A small self-supervised image encoder, trained from scratch.
Model: 2.38M parameters, 32-pixel images, norm rmsnorm, num experts 8, patch size [2, 2], layers 8, width 128.
Training: adamw at rate 0.0027, 15100 steps, batches of 128.
Data: trained on analogue clock faces, 97500 training examples, 19.8 epochs.
Rows from block 3 of a small self-supervised image encoder, named by matrix and row number. Rows with one number within an expert belong to one neuron, the router's apart. Each number is 128 + 24 x the weight over its row's rms, rounded and kept within 0 to 255. All counts start at 0. Numbers have three digits each.
Before each expert's rows are labels from the 100 images, of 14976, where the router gives the expert most weight on average: "patch colour" is the nearest of a few named colours to the mean colour under the peak. Only what is clearly more common there than usual is listed. The data: analogue clock faces. In brackets: how many of the 100.
# router: router (model.blocks.3.mlp.router.weight, 8x128), inputs 0-63
# gate: expert gate (model.blocks.3.mlp.gate, 8x64x128), inputs 0-63
# up: expert up (model.blocks.3.mlp.up, 8x64x128), inputs 0-63
# down: expert down (model.blocks.3.mlp.down, 8x128x64, transposed), outputs 0-63

# expert 3
patch colour: purple (64)
router.3:123113112140075103144133132124114083113083132132086111087120084135127114165079132140117074127119140116107123138143124110121134098133138107130101144108136121099124154099127133105122137143116134
gate.18:147141154124093111157138115153144129130148127117079150088104123116118141088124128125130210157113146152131129148148136136123147114135138123124153140118118088067153080120118121119127154114116118
up.18:161144110135093108123113135150131101121172104133082132121129115113121117098120112143147154171117144145115136176163145140113151127114138117134170137138141087091130111123099128122145123129131101
down.18:127177117211096122100123120131115132173036126125132131133116125134172169127140119139171128120155130123138149115204124136152123116128148130136085087140137149116133117128135126131120108129120118
gate.19:124112107116137128123094139145110105179166133147159137163131162126108114122125132104121169108126132120150118077109148148132119142081134142140129157116155085123074128140141125152094121127132084
up.19:125161112139114125152103162160117095210148153122138125126112139121131130132136146134128154086134119109128130118134153127118139107108144118156170122134110117156173153123188121143138120112139130
down.19:133085133077125131085123130119138131169176132125110122136131121128108109127126086147106126126101129132131146118121126134167132156127169186128118146137124122118125135132128120128100151132114120
gate.20:120114131109143137102138142141105126126086129148169156185122150133129116082136146101127105167129130131145129110144120145152124128056148139152114143133141135129097149133133124148098131133114114
up.20:135147089135125137111089180165111085219090127132157131163118138133128126122146144164126069135146115116157118105152160139135107108103131132136151140126123113134146130138154141153106114111136121
down.20:127136150211160142104133118114127133102141138140127117128169142128067133127129102085122126131123130121127140111109095130094128141140157104132131114123138135124107121133152116129108102128134124
gate.21:151103149111143124119134123139166169127139132128115122138122132115138118156124107133114229194103135147087145170129105138128165129143128135133108150161139104096143132130095105140136144167083141
up.21:127086172132100114139140086079130148074154124157100133137140103119127147117096127099126146150091150143082133148139071119144133157145131080136098141115105126089169117139078116129139135135122125
down.21:125128117205087134089115136122106119161049114108121093118097102108148143124106112147109137143131143143121135145202133145132124134120123140131086096122130129114132121120119116119053118142110131
gate.22:102144107127116143129155167157143112138094119109143126128104152131148159125147128117119086064171125097143113101096146127133106120137143152117125083136124156148111129114158106165117110133152138
up.22:146143086135148162110133155151110098159105118149184118147114132124144142147148152145129078070164108099155112107125120131132118105118090157119160106122114158174093140139164153137111110117150155
down.22:130125105204091103075129129111132134163040096127127097121084109119156143129139093136141135136140132129132127132193126110150136118122135125125086083135126128136104126125124134127093123112108142
gate.23:111154139113134146128105163173123088208118143122162123154125147129120119135139148145124114104153102103142127102130163134125130107068153138155152130141134119163111168142171132151125120125131107
up.23:118105122113141152104094173123106103145118108140165147192133148119112125138140139107127085116132116104142111074152142124125125117076139150152127148127147144136112172150158120161105114126125106
down.23:133074139174147121133149120128138126132107130124124124125130113119124123134127100159093111131109137141137131085158089131146127125148166159107093128116120106131173102125118140110070124132131132
gate.24:145118099131128135108148121146120104170158115131132156127124142118105116097131115168120108161123121142153125088135145146125099127105135131127111149123151081108121069132091155137095102124113095
up.24:144115102131140134099146135123107110155140105120134144140122134129122119097140117172113109179121130136155120088134157144137119136114133139115115149114154093095101082132090139142086101113118111
down.24:119141138255135122143134126129131126136151136129132125128102141127094127134129092122171127115125134129138142150147106124075137134118126123131116134138143117134146141136129120133090097123136131
gate.25:115158117105186132161174119104132162133098168125159118163093124127143115165154129132123154108135125117143135098103145113129121112140149136113088138134120139143162122106119163181133129142134121
up.25:116137111108174156125164114096132152110146142141183129153102111133125117179133136120134129098122126132138157115137123125152094103135115134100105156128114107145182120101134166159119114134135139
down.25:116138127178077104055138137107118132140125153120132101130093094131195144114125095187170113104115142115105115134146141126117136111133123138120135100116127118138100124150109141120094115135116151
gate.26:120118147141127113140118076109146171118146133123073136130133096126144128148106095125128162167114137163096135171136109134139129150162111117117111138111123093107149109130081113136141139141121142
up.26:122110162115132103145130072109138172093137137116083132119128104128136138139108112091127171150108137157091126176124088135142120153167120125105122124124139111107135113135091127106142145138116122
down.26:126122107217129127112116127132139121156077126125123099122113111134144141128136083145097115124131134127140137113200122128120125113122140147132081103118135126119146111136127121135059131120099132
gate.27:109114120106144098095198077117122142073114124147165143142132139139125114081116114094132171138119129131121141121099103140144146139076124124136099143127155149134089130138117124134112120149102120
up.27:150131094141114132112099152136108089230121112118145134142121124127111130126145132194121079137139116120158124089154178130118103113135124139117149136130119092111137100129127144153112094113139128
down.27:127139156234141117086126128108126134103111117127132126131144128153096132132126109077153134130160128125130141119112116129117121130120166109119123125130128128123118167134142123138165079124124128
gate.28:138127067119149168108119177154111111126119138119131104139134108160140118116157089135152105126133098101129132118124137123103142121123104169121135126144142147147043151157163144116101089156133116
up.28:122134201122089176187147118150140124163114120133134145122107169092110159147114160139099108088135145100152123123150135112139118135145117107155090155102124128136153090111173142166132161100136127
down.28:133134117202080112084126133118131124145024100112135101122092102105173144129124105147122135144128126140132144133199145135132118102132109111131104106139124133118127113114123134134076134118106141
gate.29:120154097137138135103106181145107096163085119124185126168118151142139124112147143157133071126140107112163135095136150128136123112087131146136126128131120137145091134128154121145112118132132128
up.29:141154096138138133116099188166121091184121132147185138166121148120128122110147143152121065104143115103164125088132146133126122104088133132143147139131120121146130131126145136138115098120141126
down.29:131127128236140140126124124125132121138110133106121112146149110124094135141119078137094133122099138134130124139168103136101129127135131152127085096126135129123114111126132128133053117119125135
gate.30:118118152127132104141151072115145158093169140125086126094141101108134132151108118118123175158110149146088129157135099135137117149161115125116122139122137091104127089127077130118128130141119131
up.30:119112151125130106146154073117144165118160137134086127092131102122131127152110116132129183160103142156104130142128099131147120153165115110109128132121131089102146085132069132128130129132103121
down.30:127131121208138134128131118124138127141068127128139115131147111120145135118135097143074118130126130133140130116194097132101122121123144147124086106125140134138136108129135114129051145128123133
gate.31:138133094143131132106087168148115090233101119127150121149122133134122134121151152179131067116144116118170124081145165128107108111120125146130147133135129120136101140123154141147135093116143132
up.31:091122124100133134110179136127119125101120111139174122181128145140117127105132137100126125138155121121149136093114093132156131103106116141127108112134135135139139149121144120152093131119123125
down.31:133165152237160140090123120110132129102110115120142127122158116144079120129120120103135129131149131134123139123163076124114132137121168103137113093120126133114119126136148129126159078134114139
gate.32:133127121131105111137142103148141134055125134109142110079129132129145155135112139101131173080140123115130144146103126120139148133160100128125115115136107145122150142118147120104163142137138144
up.32:128131131130112124150159100136141146040132140121144110077128141129141134114122109083141184099124137126117129155086106124122145120166114114132135107115118155130143130120148121104165153136141151
down.32:135127149185103111123134125144118131134138124144123131125120140101097138125124112131207125128113119134130108137103115132087132146114125107126110105131141095127125089132134124134087097130137122

# expert 6
patch colour: brown (67)
router.6:136156108128113130064105167117135096166098088109107121119125115122155081072138123159124079169122134129127111150156139122112117116131162129164152131112141136118080149123152133153098124110134133
gate.18:126114135102135119115171139161131111142090160134106132096197085147143117153121169104124138143128117143140130125158139129149123112076151147146109179107135116114086113126156158125137118140105135
up.18:124124092080131116129105133118110124129142100115197125125099155125141106125120105117132127161131130136097111068116114125136134120130120103123167129107124118128174126123125103178134129110156140
down.18:128155083157150137148131139157147121181144140148143135100100147150183139110122157157164131169113141141164151156089198123084140121162124148118134142128123092140183124132130117133118114137143125
gate.19:110135131108116155167151080122102133163130153082083132123129132111092140167148114154118168100123099105136153129104148102129138124152107118104095106141125146145171112108122134081146123147090159
up.19:123161120165100116140139164116118106104152095081110123123135137110098126098119171161136116147143121117141102121147143093078144079136142126145118139118135129126179098127169153131110167112106145
down.19:131119146167126119170121122097124123146164095157133086112165078122127112097147127111183116133127123127128099056108126126079114147141136130117134131140107161139153151128158117121062047131126094
gate.20:099116142113143133147131077147107121143160197135138141124101150110094141136149143119107226096122105135125135121122154156135112154141125132130115147153122098126143113158105130130141136115109083
up.20:111119119176151128103128117106135135121196136118127085154081160126126134099166171170123176118116105104139106140100165120125095127167123143105131145111171137154130167143141112104095126118115127
down.20:117155105177143140129134114103127128115159154131117087132121132116126145141112112141141177109143126111128121120166097134158115110112098148132168126134138151136140151120104129132138171106107142
gate.21:070152140119149115178183118141133140128139164151155131089118155113118149168140135122123150067118107120104125124108105112167123089151134142138093142122107136141173107110141133105162140194148136
up.21:174098154120117146116087108117118109164172121091117149141117110116134095112122116157132162133106111105093128132152127163108099176120117154112197182134145121142136131155121122122102078104091113
down.21:123121178130135175114134158127135139124165150141119151130087176138093108114138155190106140107105147099127173167117106149182103100161143171118081172136146091130139118135094123124184114127142135
gate.22:146137131134119140172150107140154124127142181142109121107126104139116162180142108124125162084107117127124170126117140158119098106136112145122147143121113139131189106111119133094140116160139135
up.22:154154113100096127082087145104114103194154123134107160122116129136127082077145086150139125121144099117108119112159151150117109124141161129122135112134163136144106129162138138142098138119116110
down.22:127149108066087125166135132147123130132144143179133106118088077104145149133123113176153142093128125130119187144163106134145116121130122150134162154126143139127171113123114136130191157136106130
gate.23:128159128109108107147143100142144120162131146119117127118094106143132149185112099129113150085111121122108166132102127131144118117172098141126145129144090147136165112097116151097165132110157131
up.23:147137124125128159123104130134151138140206147121116133120138156133105124100144121120130169129120123145141097111102141155087120160132131194123146154123196106153137116179119104112077155139111067
down.23:133131148146148163139123132118116122139127137137143118123145105097145184128137152151104130129085127142136153106149062120153127099094115189148163106133072121109181094122083132120127120129143119
gate.24:107128135122199135133074112113162168134163138092178140170114138118133129133139132114130168166091111139135130112133101124085125135073108120101145156124148122156177139131111110127119142113110113
up.24:117127128133123145134180129121053126113197122142104141094125173129076095132133088141114140093129129124118097147106175144149131114168157125145127126147125109098167119108130132131161124133121134
down.24:115150157137165178172122125119153113155132171139136156116083112147157173138135178149108119180100110155142171138137114140099139084107135166132128197126118102117162125128099147152119113128128127
gate.25:139130117105125159131115146134142119163058132138126127115138079147153147192118148131125110113128156116147161101155115116144103091131127123111140125129082167100161128077131145143178103143174168
up.25:132160108114115122102125131094102119153172117120127121151129163117132082064129083138141141154103097122097090118111148164124137144133155108124148119119126129147100149153140095138079161081093111
down.25:125108119167136109131140129123124127138054107122127109129115061160141137120116139128094119140140120147152187127205112120162131087131131124128125097119119152122148118104094124148153116137104155
gate.26:125090128130139137144079104136115093139158146134111152139143127131107136169137143101128162094132093096119141168118130138091099133106117102125142164133114118162144139131113134142147170142113148
up.26:097136158137133125148190140120142146060174117144152111091123175088136099111152140149131149127106129140101100101136126123128188113153152171165118103132132139140148111137154077111096129121122114
down.26:108132156165106099148141132134116117134167111132114098128139148074137121106121163131117107104131103183110100110135084127176108076166158169142123155137075123101145139119119103126136085113165108
gate.27:077120132095201158118139139131109136111108131129166126130144143124113134158156119098128135116173117121139114075144092158199097126132087156103109116132096129134122129113073113166136078129156123
up.27:149128126162078101140137106135124110119186131132107149118122179131107123089117093126130153118104120136105133151067161139082147141124164122153150138125161092131169104159155144119077174113086099
down.27:134117109172129118085122107148126161112140158120124080137089116107119156137146102130079099105114126131161105122108121128187129173111091182120159101131115144123174114126125152132091155120093096
gate.28:109140117142125152150129128145115121117133200137147127113115115135134134193152103119137143076112122117135162155135149135157138113162119125114148155127108136148165139115109110127144127149151130
up.28:122138096136141136091096167104113100149053109136141122155125099153151114116160119143137073147138119104136133144158124117129113104147122092106118099117124158138084138126143163176111115135142163
down.28:134127127104092103164118128114138111079152095123142134117127101135124126131132108110173137117130134148129127147119141132120080163093100098127149117111115147130098103115137118103145123110096123
gate.29:137078155108114094138142129140160132081105119087098183132156109148095134125111127102121121121130127134125138133129117120108138127137158069112112112107153129116106137090133197122131132128097143
up.29:087121171157135105142148121094146111150157131130149106148106140105139133116146110154121139140114118136126114145095137147155155114141123151165147173087078092114151123132130102126123140104127125
down.29:133133195163172107190111117085133134181114142138119108143110089077194131144123136163097121157085138133125121145118121147118133156115116097129127139139080091115142128129079128124129128124096147
gate.30:122135152145106126151125115131131130105115145139141133119117112150144156204061138122130129099119142114126159146136116083150165112144110141112126136146118152109144127067121144099173131147136141
up.30:143171128118107114065103153094156106154091077098139128155116102165156093116115119148141087164102145099116127136159122081134134122127128134118157102149131163139099148109145126114121112107133152
down.30:126114155040099115122120124141119122143157106111122136136129141114159074142127148137144124129102134080119113185067131131121130146148141121133107125126131113123085125141140120132094150112164117
gate.31:115112128099159149141101147163166094142103154138140107087147128078142137139148163129126131119184094137140130090141108146156079129117109142149107140150106126134075085145126130157106079146153144
up.31:116167116138103118124145109110095159124178111139134145155117201168075142111119087097137127122079147117116135143078135117128148135126125138103140120111137134135171163123154116104143157138106108
down.31:124100072133153112063144104122121154094158129126122078133150131101130183122141153123145130076072119149139113120128108137139125184126126165145148068122140169130140108111149121121109201121111122
gate.32:146100094137142117130159120133106111124190131149128111104134125095126124130129125146119179126107108108111141106080156147123098149159115149122130175115133136154164145139087146117118136121131088
up.32:155170149108091149122114121141131136155120128125099140115142113134122128131100119115140133104148139138127125103175109147103133109125127128149128093179128150127123107165172120096150149150162127
down.32:131139119073123159141139153103136131108142149164123142118138111170135107105129149164155130137122128105128128090129119135149146117126168160127169161125065131135173167140110139161170125125155147

# expert 5
patch colour: white (70)
router.5:138122086134123167134106151179142109139111106120101127081124107119125128136095133158125139131139142143101134163126154124090128108119148113151120131106131119077137068122142140110118146125117131
gate.18:111151096169127114117124095096104092129121135156097114184092155169141100131143142137125091119143124107125093154129159144135119146165125121116143110161088199145090173163147113129141133146167098
up.18:118162142155131132139143107116132170122117130117097125141137129106122121100150117156124146174162124143129148148148163121126130046135166131111134129115118119076156123101164145111143126105115146
down.18:126135102090167151125130115144132130142120116098128103138118144037126151130125165086075134133163128129125099160160152138058130127139112176130100105122153143127134117123107130135135124133141126
gate.19:121179141144104113136148098106153095129133125118087098174123103154178094069130136149117140169090124126122131114155138140131110131098141135125140160125145151118105163149145103176121142117141105
up.19:152102087132128157134113150144123124137126131143094128166128133122152132142110127135139161136180134134106120151105178140107118111114103148091108090155099130112153081128137158135134161101126075
down.19:127105100114088092120134119131126136164133140119134085129146150144144148124131154076084120137132123128119137166126105128176138151133086169111102157124101116126095166125094117121139127123081136
gate.20:142156142138109162123111063160147120144165125145088110147107149117158147104133155143132144147102130175133128143121096121114093116112150152150103104101128115111116131131123073140082137147127143
up.20:114144115146145098127141158090143124121087139121131128116138102163109099120144088138123097117145128099127128125123200118131159104138120122113147158168128143131146134120153189122173106126138125
down.20:118158122084194100103126119106138114135115109110149127135120152117141107127119143058154132127105147137134127181108170129129157132144090127121212149135113106122113122141097110128150177126140145
gate.21:126136136155118092106119089124121110123113128125147095192122111160147139137136151132115093137141111111160128104155117121126143132121131139128132138162100180149111209113149140137164112130179133
up.21:134089087112152147119120115115133158153104127118145131183121130122140148150132137130128137130190130128136116110112141155147111145145076153083083120134094114113156102125097135125133085113137104
down.21:126115113118051138126130140151122128116104141159130120125111154136175107129127085125120123162138124129123104123116030134150118145124128140128119136139118117132141133123105131128136128127114106
gate.22:148110143146124122111121088107121120123144117134165115110144148168130139156137128094123112098141104119146131074127103133136129188107096160128145119146116121164093169123112098134125119136153116
up.22:144130111170132145081149089055158171113106096128107140150141121131131145129130162125121120146119150123133109144177151126097105112154139113105129131113116151131161151125157099109160121150128197
down.22:136164145140190181105126125091123120089059102181138176124119076127154103127127062154187124122141130108135101115133121123082118087106167102121129109140146174131185125124168129122122152130167124
gate.23:083147132119147109111188107112128121112092135126129117173130132134115124071175123127121142121158110118157134121129102133152113107172136114109079111120118145133080154136129114153086094164128179
up.23:113179135122115143127142099123142121162152148148096125107101115113096075107130133135122145154080138140131111172110136109122131109123168123137141171104145120116148153107134140151133145137098142
down.23:138149150087139124071137119122133123132156088135124141122110089065103140129130130124093129109125132143127119133128186132095127122120118159123129100135138120123155109122157118127115124130148117
gate.24:134150139184108105129127094145163090144205150145099119145124133145105154114139144106126143102105129125151135162095166116102121134121115143121098148139117114153091158143126099110115136128149121
up.24:125145105108136158125135127112115170123029114093143132126135126122150129099135129160116125165126136110124126132205112133131144098155154118116150093079152153106143122096133136101124123147131167
down.24:130125113060137142134122120106139135178076111164132123124122096071165122134121075103134123137157130120118093117141118123110124121092141136128079089132151145122099089129139120118131104132126128
gate.25:117153134153129110099144130111122120145150133151090132152111122155108136085160131155116132125116116120150136154130150114126125131184129148142071097117129127124074163136127070151103131162121155
up.25:116165107128122140109155111064124167145127108117118155123110114140116095089127126159119133159115124122130123148144157131119142073146171116136072161097139149100140146118139146094136131136096173
down.25:133176177093146183115121123097127122100090095148119135125128107082120102132132101116123124116138126106124098152130144121076118092124158118134098071134149161132143120120143129122150113135162123
gate.26:135127167159108105150128090130146112125161154163112081114141123166124146138133126113125137078110118122135162137109139130122149167098112145146143136147127110170120165147130097121152140158155132
up.26:138097122113124172150132151137140150144142129143115141140114114122148121120106106128131183108136149140107148143082182166121136141102099136111095104125125104126155069165090131143104150102107107
down.26:115101108124081106110137136197126120120147141106120081121164145150129168124145139094067119065118136133127146130143105133126112143140106192129120114131115119119086134133147120132134111127076118
gate.27:109188103108163109126160107107148149137123131094127117127137125102146143106156143145114132153127115140142139090145107139153089086130144129138097155111141108093128137109150105123117117146126168
up.27:110153163129102102128141101085152147137144121135134141120110111114145124115136138114123120162056148145142142134159093136154112149128118117154166174081140107116122176123069074138125087140123185
down.27:132160160107186147138136129150122135100113105138139186127118100087132117133127104151160131134126138149138123097137117124078121135130166121136141060126153127128187083125172132139133116128159102
gate.28:098168095087175142137190150129124139128094145086159127134150136108130149104146139141117124146153104117130118072107125130136122080115139117127085120108142137119109112146164134122100098108107137
up.28:134138106108136125164123189158115094140122149116102126098120124109135130116137089153136148148159135153108129153103180134113133075115135141136093126122139118080142075125143172115103137104108092
down.28:125095093141079120145112123145142135161169155086130126128122152155132166129125157070080138111106140120118134147149176135153142141153063167126115181136110122122128173135104103126102118128117155
gate.29:114144137108122166145135164168144131186143186111113095105129137117149082096120126131111136103120099097128105074114142131149128146071104116166142156136147138158092125140145161084128105111140130
up.29:158095122090116155112124108126086132201112121153104109125118119087110137173111153127122139148130123124136110102134122148121142156098116110132130165125105091139123123136115151116194112133103086
down.29:134143121091060138090143131148127128154126108167131155118072104070187123126126067176101115159129130135127112086113072134120127120123109099131098121139129110126151105120142121126116146123132111
gate.30:136141121146100150100119131152171122136128140116100128110113097156136106134132119145129096091118147132134138137111144129138105148095090106122185131144125139177119149125119123120145097136156135
up.30:102162124139172129151149101109119151147119132137116132140115135124115127102156118159129138127101122138141137159093184120129125061162160135115084153096130099078144123128146160146128127140102166
down.30:132141094107154159128111130083126124122107086153120110129123149070122102117115159082107135127124123117119103183107190142095126123134096077116105109106141138118136111127100130120130137142142134
gate.31:135119118165114120106108118144120107128120124138111135141094096183132103135128118132128101108125144122145121168117165139136128162120107130148153120140112157172122156151102114096121114151166128
up.31:126164123142140141126155120121108141119117129121099130134136139116123129094141116164127166149143114141121141141135155130117135033144181139122098124103116129074149115124167147127124149107094134
down.31:129149082100183176128113115143124126167120113115122110130101161079120140124122146122104133159173124122129108180129171135113143148175086137128100098109161129140117096125104134121155125142119119
gate.32:130147157166122150171113093137186133091140156074107092142138130139146151146159128142129136133113142149147164164147119110134109104125117135117183118140123118109156134118126120056117124141137173
up.32:094152119131139101104144125099111109142118130169109142209107128131159096079106173124128132152105115104105097115109147161145098122094126135141179128123125149144090151147121119213153108117145102
down.32:128117086124165137154142137173130122150113152060122123140149166084145163112139181073111155124148128107124106171117146122088137127128113187126076146116143168128127158133130117122137102123136155

# expert 7
patch colour: green (34)
router.7:123154144149115150174110118137149127132182162132087110094117138101126131166149138161127181102094111123122142159091160133113135129135130151158152170140118115137180149138130076105133143135123118
gate.18:071173158108133126097194102130105144169126103159141144152118170138105111109118097121121127131117111110116107122085121177195140115108116140132113160125135129142118133157098131136112134120091122
up.18:195078106126132091142045174119123104117130124126104115130143086126150128113128157112125139132162141141129136114145131124059104154123147146138124130126153113103109149101146164158148133114161125
down.18:127130124070154121083131142137127117141115086123141157124138163174142098133130074183106113150191138092135154112122114130102137129173136146121093098133113085141077112135144120132105121115199119
gate.19:130158116136126127118105122136162120131097138076127149143099114157172131120124112151117081152092141130117137193138122103126126141175123132108132136129129155122104139109114142111163109140139146
up.19:111121123121121133142149156129133140093133142158111133110153146137088106156126071107144066126153118113122106093142128131113143113101141157112120151149162124144115094136126142131124188127094104
down.19:136110147119116091128140146146125139128153132120115119123114124119121109125128123173078153162110142113127094165135110120136123160143161158122128142109109071134136113118118110131118168104172127
gate.20:146142107109143125063128147128110110178064100088113123131153093151155100112130107117124043152138133122121136140211121142156103136119131102127131106112128159127070123100138146149128120142154140
up.20:131076114130141108094168126144120123104085119115158136143154105137145112102110133085117113165133163158145135147181112100123148164112143115123112108115143126099079103116133154150128108131129136
down.20:114075142216155140157111141106116136095160152113128122123144157105101126147133142058078130125107120112130085105078163113093115125120118081136094125139120152130123156131145119119104100133108130
gate.21:124121105112157110102137125163125133151076102124152142125126136115159144110117143101120101170126147160156134086147089134146107147140098137100110126098135118091065086113096150169110097130121125
up.21:149088127117156111151052203142116132126141144187161139123094135128127137149117110106138117121151122119138119113103134132101142116120106148152110117122125095146152111118088124188153167133146103
down.21:133128166122135098080126107120128141108128112125142179144170158157133099118131145108158122131136119174138145118106138136064121132149182136125157130138140078118118109135123129134191092120147127
gate.22:166086118088131100090104097137123129189128109092120146160134110149125112101102102134114120140130131121144145092105129136153111182122099144116100107134174101121068099130099155149125109141119119
up.22:112132121141133162137139150116140144080115158109162137158117139140120121125156096139145092121130125098127149147198116128113133126147117123133159104143131194161122137133136119096160125128122135
down.22:130117179115112094130117136149121136126170132169124171151133144075128136129122153132110138147102117132136089089119075139117140151162142141132128175133168046140123099128107138131100130131205115
gate.23:141126139140128127113158103147100149109093079137126150145140121158138177126108140094106102155141164164143128127122087136114119127110137124125121125103113122085092131110116149149133125139149127
up.23:128123107151133138088131142148098118124136176160146139111109139115126148128149159129130147123131113133130113089182144130103149133162157125111136127120125112130092130132169148154150148108138105
down.23:113149183150141078079150136116133121107099109156119193131154126135150113141120111100086116138075127126118132105090098115140135142150092089134152148130130092134089127146091119144110133106138109
gate.24:144161113109137124084130121151085156186077058109144161133136114162162102107130093091121084129126145126123129165158122136137133159144127151123137112136119158123089127110116133141140135135149114
up.24:115135114156117167092167134126162116079102138116131153143132121166125104112144094103129066131123140134137134184185127098147127138131147091119155094142135170128098151122130119111116114134129144
down.24:129083108163114128147139128105126141110204160166108108141124167089094121130129124124113133142105132100118087084129162121164141144143135118125121166118153103130134153130151122115060169123124134
gate.25:109116139096129152109104111137175131114139114095150152180133153109134089077099114097125121125125120133124117150104113159134163162130140113148114106148154133137093131156139122107126119124111131
up.25:164118102125115125130085184122101112140119126153119098131141103141159140174128160140128108096148137096107125118168096115144077114147107147141147111110118125125140130068126126151116121120167128
down.25:132126177054123128137116124118119133131173162143118161105133169157095081118125150141164143140122147124120124144122185118167123166142175115112111175127125083130119145132126114147119045114120109
gate.26:134118105147146126154129136126139140129095140132150113125123105126170150170128148135131110108145170116144149114168091093149095098143107125109149117106095167123141134032109122145160081135181157
up.26:146156073118112133086129199127118106145080078111148130111155088162128124112124125131130049163154139129143128145158107111123137113139125128141111124120148152116112118102147152119112138133157143
down.26:124102109086141144195135147155118133110134179129127142123105132145105120125135126094155123083159131132117187142141169120145115091123146118126102159133117161130156148124155119116175077136085156
gate.27:168086132110134084145139136133113133164124121129104152104127090108148132147116112147120130185115161169124119099102132133130136158106124137148109133077144094058134083142104131154097120122129112
up.27:105110171122133080161166149131110099133148145137122151075125102108138151134111136126127145145088145170133115108129141143148134177080116112159109145098172062101135109167076129154098094112125128
down.27:112075128128120147125103114098134131074158111163132061122182135096104112127126160089170124122135109131139108183094115105114100156060096181141116137120132144117120124125108147140101145152104125
gate.28:148141111112119132066162109138080126158088090124107139123137086155127095104131090083124089138135141137130139148207121154128090162126123125111158119124144158140070123117112132136127116155150130
up.28:127175163099111131140115101134123134184162122129086113126132153098088124120127128145124165119123095114131101112082134174107111123116108168125140157137153110154139134154127111109107142147118106
down.28:137165125080112124087127104140134116155063083128130128138139127184144174132127106169179133090147136133135162117169087145153126117152117156133193105135100131131143119136135140127139171127158124
gate.29:113139044115142154128137161144109131115055078117150118113141152141152150184139137123132082115154158114125135127155120102148144094165114117133113093125074163124138127099167128137143133138167150
up.29:115127146158120141143146106159120157108129125120171140149130130156124133127130117090136136122120100121140114177147125073122165141136140103107166107150140144160105134113108111111165126142127128
down.29:127137150088089106110144148129132127125178085123140163130096186095102100123118088125115128174091121146145082063092095128153137140144096152130131168134166061133131122129086137133086109123132091
gate.30:129134122110155128105107118159086142204107089120148141156132144125168147112142157124109123154126147138160107106130093145140093150155110143099101104096118129089086111109097142170129097139154133
up.30:129104135115108157137092139130119098110128141160127130148201118135118052135166097134137105127086134135093094172145104116133096156149162126105128136137103124133134139130115105135126130135133150
down.30:123151133119092130105136121140132125123158118116111120120088151105092148143133122205138109140186130147140126135145189159127113157123183153132129093139153110136158084144099131141125101124153112
gate.31:145107129114135124105134154112102120157112119117112126117144133116129093105144121097127112134139134133133136141172122145123130163160134147123172137092162151128074132135137137170109128093103071
up.31:098088158135110133137138127128102103130138150131141132126132114132088134132127148073120180155113122172138115130108142087138156161123141125081130168117133089113142124150101134166108170110103080
down.31:122108115153125124094145130118140133152090125113127148138122117150124147142123099116146110148146117106158106094090085115105133160087078103139140119127148140111102128146164144136116135114092105
gate.32:137139121130129146105099099146122133145139101103136182140138176136123124071117114126124115127126115123141105136071140115094157140122138123125118107157152121131105114137142126121102138126110091
up.32:088093184120169121161131115129159154094143151107179123146133143109121144122127147093123155157086127147144138116095114142147155172108113127122119166116123104124136139152122132135147096135092134
down.32:132140122156119117118121137138141127115098116125127062138114106106166163125103159132111123117122126168111142118147097136127118077137063137124167106124106172127146127112133127126157197120161157